{
  "arch": "conformer",
  "model": "sound classifier",
  "dataset": "chords played on synthesised instruments",
  "train_examples": 52083,
  "n_mels": 40,
  "hop_length": 160,
  "input": "log_mel",
  "spec_augment": false,
  "win_length": 512,
  "targets": ["inversion"],
  "num_classes": 3,
  "norm": "layernorm_no_bias",
  "hidden_act": "gelu_tanh",
  "mlp_ratio": 3,
  "head_dim": 32,
  "fused_qkv": true,
  "qk_norm": false,
  "inner_norm": true,
  "subsampling": 2,
  "layers": 6,
  "width": 192,
  "positions": "relative_bias",
  "kernel_size": 15,
  "loss": "cross_entropy",
  "init": "kaiming_normal",
  "residual_init": "zero_last",
  "optimizer": "soap",
  "beta2": 0.99,
  "learning_rate": 0.0022,
  "beta1": 0.9,
  "shampoo_beta": 0.99,
  "eps": 1e-08,
  "precondition_frequency": 16,
  "max_precond_dim": 1024,
  "one_sided": false,
  "adamw_lr_other_params": 0.002,
  "max_grad_norm": 1.0,
  "gradient_noise": 0.1,
  "max_steps": 18300,
  "batch_size": 128,
  "epochs": 45.0,
  "lr_schedule": "wsd",
  "decay_fraction": 0.3,
  "final_lr_fraction": 0.01,
  "warmup_steps": 1830,
  "weight_decay": 0.02,
  "adamw_weight_decay_other_params": 0.05
}
Rows from block 3 of a small sound classifier, named by matrix and row number. Rows with one number belong to one neuron. Each number is 128 + 32 x the weight over its row's rms, rounded and kept within 0 to 255. All counts start at 0. After the name is the row's rms in percent of the matrix's.
After each neuron's rows are labels from the 100 clips, of 14976, where the neuron reaches its highest value: "top examples" is what is common among them; "loudest band" is the band of the loudest frequency at the time of the peak. Only what is clearly more common there than usual is listed. The data: chords played on synthesised instruments. In brackets: how many of the 100.
# fc1: first MLP up (model.blocks.3.ff1.fc1.weight, 576x192), inputs 96-191
# fc2: first MLP down (model.blocks.3.ff1.fc2.weight, 192x576, transposed), outputs 96-191

fc1.246 099 [132 136 142 145 144 170 114 138 138 146 128  86  91 155 141 122 156 148 163  78 180 111 116  91 172 146 102 137 148 117 100 146 135 146 125 140 125 170 137 124 183  68 108 105 126 163  97 138  85 227  60  91 121 154  78 100 111 135 130 149 110 172 122 167 154 111 164 100 190 137 150 103 151  91 112 110 127 173 106 125 185 115 140 126 127  49  95 112 171 160  91 146 152 152 148  33]
fc2.246 106 [179 175 179  81 162 143 140 111 162 198 107  76 125 104  47 132 180 121 155  96 104 108  96 132 159 106 157 118 140 133 146  79 187  54 203 128 119  99 163 141 140 121 125  81  82  70  93 161 122 141 104 110 184  98 119 114 119 134  85  85 119 137 138 183 142 137 116 151 146  69  95 116 126 107 153  96  96 106 202 142 145 135 130 118 173 108 167  70  80 117 116 208 186 149 171 116]
top examples: the note G# (79); inversion: root position (78); the note F (71); the note C# (66)
loudest band: 250 to 500 Hz (65)

fc1.562 096 [181  89 159 145  69 128 152 101 158 110 175 132 174 129 154  81 116 161 127 124 177 122 129 146 143 117  80 137 126 140 103  96  74  99 128  72 189 122 149 127 149  55 130 148 145 212 123  89 137  60 130 120 171 164 183 109 130 141 119 195 181 113 135  77 171 149 112 131 144 155 144 120 140 131 139  50 139 132  75 107  65  81 147 103 153 127 136 170 147 143 134 144 113 121 109 182]
fc2.562 096 [151 129 142 143 119 145 134 145 103 149 133  86 107  95  97  77 153 146  57 192 103  68 151 247 164  87 116 141 162 107 121  73 105 136 110 175 173 146  39 151 150 148 140 124 124  96 182 105  75  62 155  94 118 117 118 162 101 117 130 115 104 112 153 126 102 104 140 167 188 113 138 133 138  90 115 159 139 163 103  77 131 147  66 158 125 160 163 121 102  97 133 143  90 171  95 140]
top examples: inversion: first inversion (100); the note C (88); the note D# (68); the note G# (62)
loudest band: 250 to 500 Hz (61)

fc1.4 104 [113  78 131 186 113 159 118 172 138 156 159 186 123 107 164 131  95 117 162  99  85 140 137 125 138 171 115 110 111 154 127 137  96 132 135 128 147  56 133 124  92  44  88  99  96 118 153  95 131 142 154 163 192 129 163  79 107 133 127 137 142 163 154  98  92  67 117  78  96 135 133  89 113 219 159 100 153  99 128 136 106 124 168 121 127 112 171 136 119 161 219 112  78 196 177 162]
fc2.4 092 [168 137  91  81 180 112 174 113 101  87 102 197  44  96 142 127 115 145 113 101 180 138 139 126 107 168 103  88 113 167 134  84 140 159  92 116 121 125  90 116 107 112 126 150 125 183 136 155 161 134  83 115 157 150 113 133 110 154 129 135 153 129 185  82  63 161 105 111 142 101 116 172  94 137 114 188 112 119 119 136 142 108 123 218 124 103 119 129  81  51 110 147 160 155 146 148]
top examples: inversion: second inversion (99); the note C (60); playing: arpeggio down (51); root: F (43)
loudest band: 250 to 500 Hz (67)

fc1.397 091 [195 113 114 176 129 152  63 122  80  91 107 165 125 124 120 112 122 135 134  68 193 145  67 100 136 141 149 102 168 151 100 131 112 127 178  80 124  89 114 117 134 133  84  94 108  96 170  98 159 141 100 109 103 164 142 118 152  85 127 192 169 171 101 129  96 108 152 133 128 144 129 147  91 132  61 119 110 143 185 120 131  57  83 178  68  79  94 162 163 149  89 135 114 155 124 152]
fc2.397 100 [ 89 143  65 113 168 167 111 121 136 112  62 130 152 109 132 106 109 157 171  64 171 142 135 125 128 165 102  98 116 139  76 131 148 189 121 121 151 139  99 131 148 170 125 162 108 150 128  95  95  89 136  92 145 165 116  37 120 194 150 132 168 176 105  99 141 125 131 100 151 130  84  52 117  77 123 158  32 171 172  86 145 146  87  99 132 150 147 105 119 143 169 156 168 149 114  99]
top examples: arpeggio (77); dominant 9th (31); root: E (30)
loudest band: 500 to 1000 Hz (39)

fc1.12 094 [138 141 124 105 208 142 106  77 201 109 129 176  80 210 152  70 177 119 178  98  61 121 114 102 147 165 134 109 112 120 126  98 123 126  99 132 136 173  93 168 115  73 111 115  48 118 110 108 142 121 209 112  88 129 124 104 130 129  95 132 115 170 124 136 129 101 129 158 169 125 115  53 133 148 172 137 176  81 145 134 111 187 168 163 162 143 115 111 167 123 107 142  59 148  95 153]
fc2.12 104 [112 181 173 193  99 120 153 137 173 172 163 157 116 144 150  98 157 152 147 158  84 125 103 103  54 162 151 101 147 156 132  84 119 169  92 151 156 120 121 158 104 200 139  75  98 145 110 134 155 198 111 157 115 185 102 120 178  99 150 103 164  98 149 103 172 129  85 170 163 108 103 139 151 148  94  69 167  98 141 117 187 125 129 121 103  74 111 127 155 134 130 113 177 110 165  89]
top examples: inversion: second inversion (100); arpeggio (76); the note E (68); root: E (34)
loudest band: 500 to 1000 Hz (46)

fc1.34 096 [ 94 185  89 112  40 102 145 150 130 178 147 140 119 132 105 131  42 141 124  85  90  96 187 108 176 136 220 179 110 170 114 145 121 166 110 128 156 112  88 138 101  81 109 136 145 124 126 153 118 170 104 113 117  62 136 177 136 194 121 130 139 138 154 165 101  38 137 133 151 103 148 161 115 127 138 134 139 151 124 108  97 110 128 199 108 134 191 120 100 105 107 128 120 137 142 137]
fc2.34 095 [171 167 189 116 117 172  79 138 137 123 156 137 106 123 140 130 113 128 160  79 137 107 191 128 100 150 167 162  90 144 121 120 158  57 175  82 162 105  26 187 153  91 177 128 131 182 124 129 141 124 143 180 132 127 128  76  95  75  94 119 104 162 106 139 143 121 180 117  92 120 128  97 152 144  91 135 121 132 129 116  74 156  98 205 119 130 150 128 128  69  95 141 189 146 100 124]
top examples: inversion: first inversion (91); the note A# (73); the note F (64); root: G (52)
loudest band: 250 to 500 Hz (60)

fc1.138 100 [160  94 121 112 143 194 127 118 178 140 159 219 186 125 111 152  88  85 150 109  97  94 141 124 204 124 122 148 110 161 182 141  76 130 148 178 161 109 106 151 188 169 139 124 155 155 147 185 143 167 195 142  93 132 138 110 108 111 118 185  97 172 145  52 170 143 116 118 115 142 166 107 143  94 194 111 140  89 127 117  87 161 185  98 116 153 157 164 128 148 141 179 128 139 137 162]
fc2.138 108 [147 157 154 160  81 130 136 156 176 145 165  92  97  99 158  90 116  98 174  94  48  81 177 117 167 142 130 119  95 146  78 115 105 121 105 147 134 142 117 137 113 168 164 143 175 160 188 149  91 130 105 122 160 124 144 189 159 140  98 112  67 152 169 138 137 147 133 121 204 101 185 130 185 115 160 105 157 153 162 125 114 179 113 117 165  80  96 133 163  57 229 101 129 130 130 144]
top examples: the note G# (61); root: G# (32); sus4 (29)
loudest band: 250 to 500 Hz (64)

fc1.207 093 [165 151 129 198 190 152 123 144  84  89 114 141 102  90 127 125 135 122 138 176 130 123 150 102 143 176 109  99 123 130 165 200  91 103 161 131 156 116 124  77 103 136 116 168 101  76  76  74 171  81 157 165 120 133 140  68 102  93 113 125 145 124 148 102  94  55 150 108 141 110 112 145  91 125  91 134 111  90  70 121 148 122 155 137 118 121 101 148 127 132  57 178 127 113 100  99]
fc2.207 100 [ 85 163  97 151 181 178  67 185 211 135 118 161 101 150 113 140 123 139  89 129 147 168 112 110 133  97  73 141  95 159 160 109  73 132 141 101  87  73  85 112 116 133 159 124 102 142 123 183  98 165 173 120 122 133 123 116 109 134 146 139  78 145 144 146 117  97 141 182  92  60 125 109 119 119 112 128 153 124 134 127 189 165 147 106 154 159 135  72 171 164 175 141 106 113  90 108]
top examples: arpeggio (79); inversion: second inversion (74); the note D# (63); root: B (28)
loudest band: 250 to 500 Hz (68)

fc1.486 097 [106 151  86 171 155 125 116 160 161 130 105  96 119 162  99 117  71 109  81 155 110 104 183  67 193  88 104 157 122 146 127 141 137 171 116  67 113 184  73 139 159 135 152 113 112 105 167 149 102 118 167 134  79 137 140 136 135 102 136 118 126 158 129 169 128  95 150 111 121 156 137 102 158 190 132  79 157 118 119 138 140  35 183 107 108 131 148 127 102 104 125 108 186 144  94 149]
fc2.486 096 [184 206 156 134 153 145 138 118  96 120 148 109 182 149 179 126 173 115 146 153 156  92 124 163 160  86  87  61 163 127 131 116 135 162 127 177 193  57 148 125 130 168 221 125  99  89 113  77 106 107 116 118  91 158 133 101 132  80 136 159 132 128  52 112 138 158 132 136 156 161 109 105  76 120  79 159 139 157  76  80 108  99 170 157  95 156 125 146 140  91 116 150 157 153  85 165]
top examples: the note D (61); the note A (61); root: A (29)
loudest band: 250 to 500 Hz (65)

fc1.63 102 [100 158 147 114 111 141 102 164 122  96  73 145 196  88 170  95  92 148 153 146 143 144 141 178 130 147  99 112  84 157  84 138  78 153  83  70 135 131 148 121 106  77 103  69 114 125 172 185  92 152 122 120  80 178 123 161 130  86 114 196 100 167  92 191 130 189 142 115 169 105 158 104 153 122  79 148  98 157 170 117 154  93 106 112 105 106 105 120 114  92 103 109 137 108 151 121]
fc2.63 088 [156 109 101 155 115 116 119 131  96 131 177 147 185 122 100 169 147  66 165 151 130 144 162 125  50 124 165 120 104 103 135 146  86 131  73 110 139  68 107 110 130 117 119 138  88  74 166 125 135 148  76  99 156  96 138 162  97  93 147 172 134 194 128  99 109 172 135 179 160 164 166 110 133 143 108  85  98 123 101 148 113  86 173 151 199 147 162 123 169  90  86 106 111 115 115 110]
top examples: inversion: root position (90); the note G (83); root: C (50); root: C# (31)
loudest band: 250 to 500 Hz (68)

fc1.402 104 [152 103  90 110 138 143 239 119  92  96 161 103 120 129  84 135 123 114 174 131 102 115 130 110 126  88 105 132  68 170 114 225 127 111 199 146 171 182  91 138 149 186 130 107 126 177 143 111 139 169 122  52 136 138 125  88 110 178 147 176 140 145  96 143 133 111 106 170 172  89 141 116 140 134  46 101 161 139 178 129 137 104  73 101 130 111 143 141 120 147 185  65 111 128 132 179]
fc2.402 098 [160 109  81 109 159  47 138 145 142 128  91 138 139 154 131 125 135 140 130 166 152 141  96 109 161 138 169  71 165 142 146  62 171 138 174 139 142 138 166 117 150 127 121 146 163 105 149 161 145 158 168 126 189  59 170  71 135 103 129 113 133 159 167 129 177 102 109 152 125 128  99 109 125 137 150 166 195  75 119 130  97 137 142 104 221 160 125 143 171 154 106 104 114 126 141 126]
top examples: inversion: second inversion (97); the note B (68); block (55); root: E (30)
loudest band: 250 to 500 Hz (60)

fc1.529 102 [ 95 107 132 108 171  72 147 108 128  84 126 143 152 150 168 131 114  82 138 143 142 197  94  92 167 148 180 126 176 167  70 100 162 111 108  69 106 146  73 163 100 123  67 155 138 115  67  94 102  87 114  71 143 130  95 108 162 143  96 134 122 155 122  96  58  83 182 136 119 105 188 137  81 144 134 123 139  97 127 113 107 106 119  77 134 199 150 164  49 123 152 151 198  74 183 100]
fc2.529 095 [158 110 120 153 172 137 120 131 109  93 176 147 134  92 139 131 121 120 130 142  73 114 146 125 123 116 136 144  96 151  91 118  83 127 120 118 104 153 127  97 126  73 186 138 147  98  82 150 166 164 160  57 122 132 155 114  94 177 106 119 166 151 165  99 107 136 104 106 116 118 125 122 137 133 142 134 189  85 179 105 153 169 109 118 112 183 146 176 134 166 130 157  88 144 188 102]
top examples: the note C (73); root: C (26)
loudest band: 500 to 1000 Hz (45)

fc1.533 102 [130 131 153 101  99 106 160 160 138 120 102 135 140 151 122 182 143 135 152 166  82  87 130 150  99 138 183 112 114 178 163 141 151 180 155 164 133 121 176 161  90 116 127 152 141 101 136 130 181 107 146 169 118  89 113 215  92 185 173  86 142 136 163  64 135 116  99 125 129 107  74  92 102 179 196 111 161 156 140 175 107  82 113 131 192 153 120 135 115 141 106 121  90 103 166 109]
fc2.533 101 [119 134  93 117 101 101 126 185 113 106 152 185 155 140  89 157 140 137 143 117  86 171  76 156 128 110 165  84 120 171 126 160 119  74  86 130 120 102 109 178 198 105  39 163 131 200  89 112  86  99 161  78 128 121 138 122 127 124 102  69 116 107 133 134 144 126 183  95 137 111 173  55 165 141 135  96 217  92 106 120 147 126  92 138 176 148 105  99 138  93 157 141 173  50 145 113]
top examples: inversion: root position (93); the note G (75); the note C (68); root: C (62)
loudest band: 250 to 500 Hz (61)

fc1.173 097 [155 138 144 100 166 131 192 134 139 123 105 100  84 178 115 108 100  93 100 151 110 129  82 141  98 109 172 181  90 133 138 144 162 174 135 118 101  63 100 126 193 131 154 128 110 122 139 166 105 176 165 146 168 107 103 119 111 178 112 105 151 200 157 209 120 144 100 140 104 138  97 165 134 136 118 124  84 113  86 122 176 182 179 132 114 178 103 104 173 100 152 104 121 158 126  99]
fc2.173 094 [132 120  70 154 130  71 135  96 142 157 149 155  94 109 139 141 164 138 129 149 138 129 144  75 161  92 203 116 134 195  83 171 122 117  80 121 127 117 143 131 182 126 109 166 177 137 101 158  89 103 116 107 104 104 164 168  65  82 157 125  80 103  96  87  74 111 130 203 180 165  41 165  98 147 150 118  79 158 123 154 151 142 149  75  96 126 152 128 147 157  95 125 169 115 130  84]
top examples: inversion: root position (83); the note B (60); root: B (49)
loudest band: 250 to 500 Hz (60)

fc1.261 105 [112 193 137 119 145 119 102  70 132 182 107 135 122 106 118  95 144 141 162 106  76  92 139 125 104 114  82  90 117 160  91 115 132  64  90 153 175  77 204 156 189 107 102 165 122 145 118  75  70 171 182  51 116 144 180 172 147 130 187  81 144 132 106 163 128 120  66 118 139 156 104 155 150 155 121 109 150 150 139 138  94 145 118 154 160 148 135 154  80 162  93 125  85 173  99 153]
fc2.261 107 [ 94 151 154 133 128  92  93 178 133 127  93 176 153 171 152  90 112 167 176  94 153 196 105 138 134 159 156 135 121 110 163 145 158 116 136 103 106  36 129 114 136 105 190  96 154 158 146  66 186 129 184 146  60 155 158 167 137 157 141  79  94 124 110  95 122 117 118 127 135 109 156 206 165 120 107 147 166 111 146 164 131  43 138 107 109 158 165  93 156  98  71 112 155 147 100 179]
top examples: arpeggio (84); inversion: second inversion (63)
loudest band: 500 to 1000 Hz (38)

fc1.44 096 [ 82 114 144 125 133  92  68 115 130 112  95 189  90 117 126 139  77 123 129 115 200  96 156  80 149 104 133  89 134 190 149 137  83 163 158 168 157  85 134  97 146  87 163 164 110 135  79 160 154 107 121 115 116 144  79  75 179 111 134  72 155  78 145 105 168 108 167 123 118 133 104 135 128 125 198 113 162  45 145 170 109  63 156 107 178 120 200 148 161 155 101 135 125 116 126  99]
fc2.44 106 [129  54 106 124 141 128  75 124 146 156  85  97 130 146 184 110 157  82 134  97 104  72 141 140 135  93  83 144 107 113  93 166 135  99  62  87 157 107  73  94 129 180 130 159 167  97 194 162 176 114  96  94 133 141 208 134  96 111 143 122 120 134 102  60 140 124 100 153  65 141 109 103 104 123  79 150  54 101 152  58 181  74 109  69 126 139 117  74 150 130 107 122  98  69 170 117]
top examples: the note C (69); inversion: second inversion (64); the note G (62); root: C (37)
loudest band: 250 to 500 Hz (64)

fc1.548 109 [136 122 149  77 111 177 177 115 108 121 135 152 103 152  95  73 103 150  68 184 187 116  61  98 141 173  90  99 103 122 130 121 120 112 106 157 155 126 145  62 110 135 131 113 124 137 156  89 172 162 126 119  97 113  99 113 140 162 110 159 122 150  90 120 194 163 140 121  98 159 183 170 119 147 107 115 130 134 133 140 207 159 123 136 122 135 118 109 133 141 167  64 154  55  86 151]
fc2.548 108 [177 177 145 186 169 127 117 200 128 109  99 164 141 153 165 116 146 132 115 144  61 159 115 108  92 118  76 164 103  95 149  80 209  64 133 143 123 147 159 132 124 161 110 159 133 126 117 143 126 133 147 159 173 103  95 119 150 128 101 115 154 123 139  82 107 147  96 139 122  90 116 132 148 156  89 115 131 114 173 155 198  85 122 119 147 147 150 201 145 142 146 156 123  87 127 162]
top examples: inversion: second inversion (90); the note A# (73); the note C# (63); root: G (47)
loudest band: 250 to 500 Hz (60)

fc1.406 095 [121  92 161  90 131 117 146 131 113 119  67 162 115 146 106 124 139 179 100 142  90 108  79 163  90 143 151 100 123 170 166 185 141  45 163  98 156 123 214 137 123 126 114 168 169  97 100 112  98 138 150  40 175 118 138 126 182 186  90 122 159 105 132 108 108 126 109 164 117 150 131 139 137 129 104 174 128 114 160 105 103  82 143  95 141  82  59 119 139 169 162 112 197 144 176  80]
fc2.406 095 [148 165 119 177 216 135 115 193 164 162  90 160  65 160 127 121 128 127 125 140 101 173 122 153 152  88 169  90 106  92  92 137 158 123 139 197  80 141  92 117 117 117 146 107  73  75 140  99 122 149 141 113 137  83 122 123 124 142 154  96 130 118  68 118 183  77 101 100  74 181 154 129  76 131 113 136  93 102 146 125  75 180 169 124 180 104 107 146  98 139 120 137 118 123 168 138]
top examples: the note F# (66); the note C# (65); root: F# (33)
loudest band: 250 to 500 Hz (61)

fc1.223 093 [141 191 184 117  78 101 125 120 142 120 129  92 159  91 113 113 142 197  95  89 130 150 172 103 104 123 164 131 114 153 177 104 118 122 105 112 130 224 167 139 140 118 119 170 121 156 137  92 118 149 170 174 158 105 131 103  95 116 153 126 147 157 155 178 188  69 138 159 146  74  96 100 152 130  54 146 103 132  98 143 119  79 142 104 181 125 148 140 116 160 111 140 171 119 124 149]
fc2.223 095 [114 178 186 106 157 100 130 152  88 143  92 160 158 116 172 137 102  77 164 186  84 161 130 125  92 113 127 115 147 125 175 153 131 123 125 184 100  64 108 118 153 125 150 127 107 145  82 149  99 130 157 101  63 114  94 101 131 177 145 140 140  98 140  74 169 126  99 100 125 129  87 100 132  96  68 143 134 148 144 172 154  99 115  97 113 130 112  67  87 111 137 151 142 127 164 163]
top examples: inversion: first inversion (98); the note B (80); the note D (80); the note G (75)
loudest band: 250 to 500 Hz (64)

fc1.62 100 [113  58  57 109 152 142 128  78  71 137 144  94  63 128 128 137 137 145 111 145 102  83 152 101  58 114  66  52 139 144 128 166 135 169  60 182  77 151 129 102  88  95  62 114 132 127  63 180 115  41 114 135  72 110 125 158  94  94 168 146 158 190 103 127 136 161 152 108 136 164 178 137 101  98 123 152 142  97 109 126 132 168  58 138 186 112 132 162 138 116 159 106 130 152 138 182]
fc2.62 113 [ 77 131  78  89 155 138 165 133 138 142 102 135  59 130 106 144 166 158 122 123 153 158 177 179 177 186 160 193 154 119 130 205 179  99 176 144 174 101 100 166 146 113 166 113 122  86 145 141 103 121 143 127  77 141 119 103 126 172 125 131  69 180 101 113  98 153 104 122 119 100  96 153 110 204 107 150 124 109 109 122 154 167 136 133 173 128 173 146 174 139 136  95 182 133  79 137]
top examples: inversion: root position (93); arpeggio (77); the note C# (76); root: F# (33)
loudest band: 250 to 500 Hz (60)

fc1.253 101 [188 134 105 112 131 149  89 164 136 137 170 170 199 156  79 139 144 161 155  81 200 112 136 131 137 142  78 139 120 101 143 114 126  89 105 112 135 106  76 179 159 133 142 165 133 110 161 130 115 130  98 122 106 139 122  93 124 115 123  84 162 115 113 156 127  97  71  88 149 119 126  91 106 116 172  35 129 126  69 118  59 173 119 125 136 152  92 143 109 107 110 110 162  97  97 191]
fc2.253 095 [133 127 132 170 159 143 111 170 131 119 183 208 107 154 178 124 168 101 125 102 183  85 154 130 142  94 135 104  77 167 115  90 149 100 165 173 110 133 230 158 192 173 130  93  80 150 133 155 108 169 150  99 157 188 172 176 122  97 154 100 110 117 150 125 113 163 144 152 144 135 133 130 102  79 155 148 195  82 124 133 135  59 141 161 146 151  76  96 119 151 146 104 137 160 173 137]
top examples: arpeggio (82)
loudest band: 250 to 500 Hz (61)

fc1.484 096 [161  82 128 148  77 125 118 129 148 130 136 127 138 103  90 117 122 119 177  76 113  89 163  99 101 156 116 135 149 138  98 108 106 118 149 157 107 143 120 135 176 136  99 153 147 132 140 182  72 171 148 137 160 192 118 157 222 153 123 160 124 166  92 120 111 135 149 131 156 148 151 162 106  95 142 113  57 127 104  92  80 119 168  59 102  68 133 177 179  94  91 166 108 119 178 156]
fc2.484 094 [166  89 130 102 134  67 111  95 105 104 197  95 149 120 133 106  93 107 102 157 103  20 133  90  95  90  86 117  63 122 137 144 120 132  70  80 179 178 143 104 113 108 169 129 134 105 129 170 146 111 140 146  76 167 118 103 104 128  90 115 163  95 142 125 157 162 163  85 138 106 100 136 176  79 111 117 146 135 128 104 101 113  83 132  96 138 129  86 143 120  79  84 177 134 168  98]
top examples: inversion: second inversion (90); root: E (27); root: D (25)
loudest band: 250 to 500 Hz (63)

fc1.46 100 [115  73 165 128 121 151 125 103 105 118 128 244 105 110 188 136 174 157 137  94  67 161 180 140 135 120 107 174 173 136 122  80 158 133 114  85 133 130 144 104 168 155  83  82 161 136 117 107 106 136 195 140 116 163 125 151 107 158 129  81 129 147 132 143  91  97 194 144 157 163 183 148 150 107 176  96 156 120 152 160 157  74 151 120 153  90 118  97 142 174 135 149 107 116  80 156]
fc2.46 093 [122  81 172 137 183 118  69 106  73 122 108  83 132 166 133 119 111  91 103 138 153 163 111 153 179 182 145 102 146 129  81  94 102 131 127  48 120 124  74 173 140 153 116 120 107 152 128 164 128 147 108 122 179 116 128 123 142 175 136 170 127 118 147 126 121 107 210  97 167 135 111 137 156 122  94  90 147 107 144 102 135  82 214 143 142 121 157 114 107 128 111 119 126  86 120 181]
top examples: arpeggio (86); inversion: second inversion (84); playing: arpeggio down (49)
loudest band: 500 to 1000 Hz (37)

fc1.75 106 [132 111 154  55 177  53 148 155 133  90 164 123 109  46 114 137 132 137 111  59 136 135 130 123  91 132 106 109  81  83 151 137  87  80 169 163 128 138 142 141 159 116 196 135 133 137 128 109 142 155 128 137 147 161 140 177 117  91 183 109 162 150 135 139 121 164 130 132 125  90 131 126 104 143 172 142 159  64 168 137  94 163  70 133 103  96 195 165 134 185 170 130 130 137 131  90]
fc2.75 095 [115 147  66 116 154  42 141 149 129 160 150 140  52 152 113 182 109 141 129 185 155 160  92  98  56 194  89 152  83 145 137 124 190 160 121 122 155 162 140  87 124  61 130 129 142  89 139 119 113 102 175 105 124 121 174 111 164 150 123 156 123 126 121 133 111 112 146 140 123 100 117 106 103 110  98 137 106 215 210 114 155 115 153  69 111 146 150 134 121 118 167 123 150  85 162 121]
top examples: inversion: second inversion (100); the note A (79); the note F# (67); root: F# (66)
loudest band: 250 to 500 Hz (72)

fc1.485 110 [132  97 187 156 140 134 146 149 164 114 151 158 133 100 136 143  87 122 133 101 177 124  82 113 148 128 195 103 194 179  92 166  85 192 103 154 128 102 145 153 129  78 150  90 100 145 139 130 190 156 140 151  45 110 174 123 141 143 134 147 223 112 150 150 174 147  96  30 118 106 137 124 157  89 110 124 100  95  69 132 110 178  97 134 170 135 172 167 129 179 125  83 141 176 120 159]
fc2.485 102 [145  99 141 127  90 120 139  75  86 137  87 122  86 143 153 120 104 154 146  68 151 133 154 145  86 156 135 118 158 140 151 142 113 136  91  96 109  96 148 121 129  87 166  99  56 107 162  82 128  91  95 157 144  98 146  92 169  92  76 126 150 138 174 100 171 162 106 131 135 116 124 137 100 103 105 115 131 121 125 187 147 161 123 209  90 126 154 100 173 105 107 186 104  56 142  93]
top examples: inversion: second inversion (100); the note G (83); the note C (80); root: C (76)
loudest band: 250 to 500 Hz (67)